From a checkpoint of a small image embedding model: activation leaky_relu, trained on gratings and oriented noise at many angles and scales.
Rows from block 12 of a small image embedding model, named by matrix and row number. Rows with one number belong to one channel. Each number is 500 + 40 x the weight over its row's rms, rounded and kept within 0 to 999. All counts start at 0. Numbers have three digits each.
After each channel's rows are labels from the 100 images, of 14848, where the channel reaches its highest value: "top examples" is what is common among them. Only what is clearly more common there than usual is listed. The data: gratings and oriented noise at many angles and scales. In brackets: how many of the 100.
# convs0: first 3x3 conv (model.blocks.12.convs.0.weight, 96x96x3x3, each kernel summed), inputs 0-95
# convs1: second 3x3 conv (model.blocks.12.convs.1.weight, 96x96x3x3, transposed, each kernel summed), outputs 0-95

convs0.85:486522510449479469480490423503509400477526505546453492497489496462503552569433530548527525486461441491478427579495485456532472490432532448508535526444499519463467527460492537554473444498527504502528479511575599546514505424510503447579442428468512550498478575445526506494509525454473495509
convs1.85:469499460525485488517470579510486490506555516456487444523549586483545573573558530510434523504534573551507486481486546533402505473495567459526505503542490527488520494480491478558438435461522500486432517466475537481409582470474546517520472510471520434494492533489461457587504554458482472479
top examples: very coarse (61); dashes (37)

convs0.33:489493475567438468481541507502522421476430489479522502542489563487506470479426504457534536461515461470469404490466502453457582493458469545472544562511475458485586476483514413495569519523490494467567428547465561500499460524435494532440476518513468533448447490518510486473522494430503435508
convs1.33:493518486518519531530440515516543552504492498460548434492499437464507540487528523497481551546566458468497504469559485507435579493561457531465451512480461524479464499496557518524457527453531531502480455487545650377510471490534588457456505410469462463472467497531490483471502521505505500504
top examples: dashes (57); very fine (42)

convs0.3:458566516482418492434532560418528488487448473567520487514488471536449499556468515520516511503539535440487495497431484492452477476484472467458501532473563550499545494419521469568536468518500549513490460458466499509530545469446468529446504367543462458424528427533519469530526497489548512492
convs1.3:516514562561489497569467465508484517448526462503536477495535495471456482474491488479515581485514508426503513445557511556393446542484497579427474525553449545442491460528482451450471476480516524468520467469560417528500481544579489477508496480481468476429461502435462486453521457469458580484
top examples: very coarse (98); sine grating (85)

convs0.13:459503503528512509480545484537475477492514465447497494552488516454434453548530516476414445444477465521481468415388467498513492560412508542482514529524442417440477516510495431504524494497519467489509508575468596476514492484571473482476424589436460527486528544475494517495473465522487480502
convs1.13:526467398542504486487507527449549474410524470464447465490473520506467501507480488486521465478526507444456548480468462396490541415517462512498549561551473525496511565489493510526538506541542534497517464515524645466475464504567477464485475533494497516517498476587536526497417430487486501472
top examples: coloured (76)

convs0.45:474422501544510473481495521485457497510470442538489464502510527416535548497495495492497513524482453486477529510555481486511509482550457471455434456489467542477437500479440458382536484549500312487469546519553483487415472477473483482548525489525475531467546450547476525511456506490507508490
convs1.45:504454442477447444527513553499470483497522555455534545511492501505580536495490482463464486505502559456465506540508498479541450523488489420497496495511569509471493515570469483549417495448518445499452496513475519459432533353508498411528491532533545452570534512546428498435528489513465473517
top examples: very coarse (58)

convs0.70:535517446509524509496516465396522529553541464461561564420459535410508498444493474498495458464486468511551486456520509441494461502518436479494561496517510492463537484560504437530548501603542439494491473548489510517517571519497428561545470485471469455461463531540505408454531541484513482514
convs1.70:522510551476480511459438435601479494539592499502497468514582576543487471427563512504395511502450498510426562445434492521519487547503485493505471514487516513489531524513516482459452479498518476556479477559564505514554507504519482531505513507563580545474478470509516518424511463525439575487
top examples: coloured (77); square grating (41)

convs0.73:490535547451409451589428501560463547554491495495508483485476474514455451495544472534478451494504535492536514499457493433481500506451510523514419543543471455470499565519486506505445452479464408491491486465521560442374500524549563473490467486537489513513534557489494531543440440465503480461
convs1.73:578495458535413442497554470539494519497527505456560538529481508401543518493473529523465479463525494512460561515407542449495530436533480558519511544467463549480470503496466517543553537482435523489482553465397544531415495551517522461500508490450551503467498506482542575564483458489492487523
top examples: coloured (79); medium (46); square grating (42)

convs0.71:433463487459490482433445524487490473498462501506469511566515493497407451502411511466471476491549399541418453454507493489486533548434480521533493484492483473495454467465511462418522503463516485465553540507525550511563495565497536430565472483484454610460542486480491446450473465509487485522
convs1.71:461429436512578510503547552518473470484494486478507501538504438494518552534526506543507437462560575349534537489505480544502534511502567472512472555438514555515495504554538426546496509497529478549467481476487600452527496491519456491473513441524464456468530488509511545447521530552553526506
top examples: coloured (76); dashes (55)

convs0.36:520454506512462458505513452591521440483498462496426474520456545472451441450503431540531518443486496428465494442510513490475580496473505516489441558519420455477424484505478495507535509485485514401508458474518552456448468612509455486478523466527438482490566455471553527519481488459517488519
convs1.36:570473488514525553566477518455439498526469473509485539501531566449545533525496467528522515510491523433493562505504466407534547537494560509455498455518489497528524507486501548544484531508554465501530438512422618434430537498489495502481486509440536535444560438482465527465536453576495563455
top examples: dashes (69)

convs0.41:428495488458486483509482391529538506424482554392465533451484497497477374458542563548495490506492481519537505552429493558476488500442500549504482441491500477549544501502390504528472494459493561465491521475430520484505450519499548472469498471432530489514458447495497538510465469514525479512
convs1.41:432496476508514606531551556450480529495507512497532493548525454482483534509516552517465465512631470532525579539421473460490403556515533476458509572531469520505486481493471518514551470474502535521496500448494507431454464509435484524432505488516505558471545552538601517482471514492528494517
top examples: dashes (50); coarse (46)

convs0.38:490525423453518483487551506437525472489471501491475454516528454558497517464559511549494517525490477470502415481424455543512519510497487570481415487437505434534489472531513517499535406433526522490436489502483451517548465459559517484473565515478513498532490485542558457470454582491391456554
convs1.38:548508576542425548426533476492518452478491498538525543452542518508534482532487505505562472481463477497497480580551424484515535523457499451483528581487515491555459535489502478385459459538517452517572559481521518514543454500500437475518529505479481513501520409489486524453436585477526521430
top examples: very coarse (76)

convs0.55:492463530533532447507535491507494516509483472483496432519541508497570435427488503439423488451458504502475432523470467461425549442463477456447527483472512499453506472543581527475499495488517431434552510480536445492482441463497452510459500461427512460566488494443492476449455423481528565420
convs1.55:480506500424514517464490447497488504493479455448535507521515519579514404459466515490544435532518480476479430536524473453547505520431470521521542533476466503566482501508544459502485515464491479501626473509490514514509450537504473446534563437479506453528514550474567511433434532435530399451
top examples: coloured (93); very coarse (69)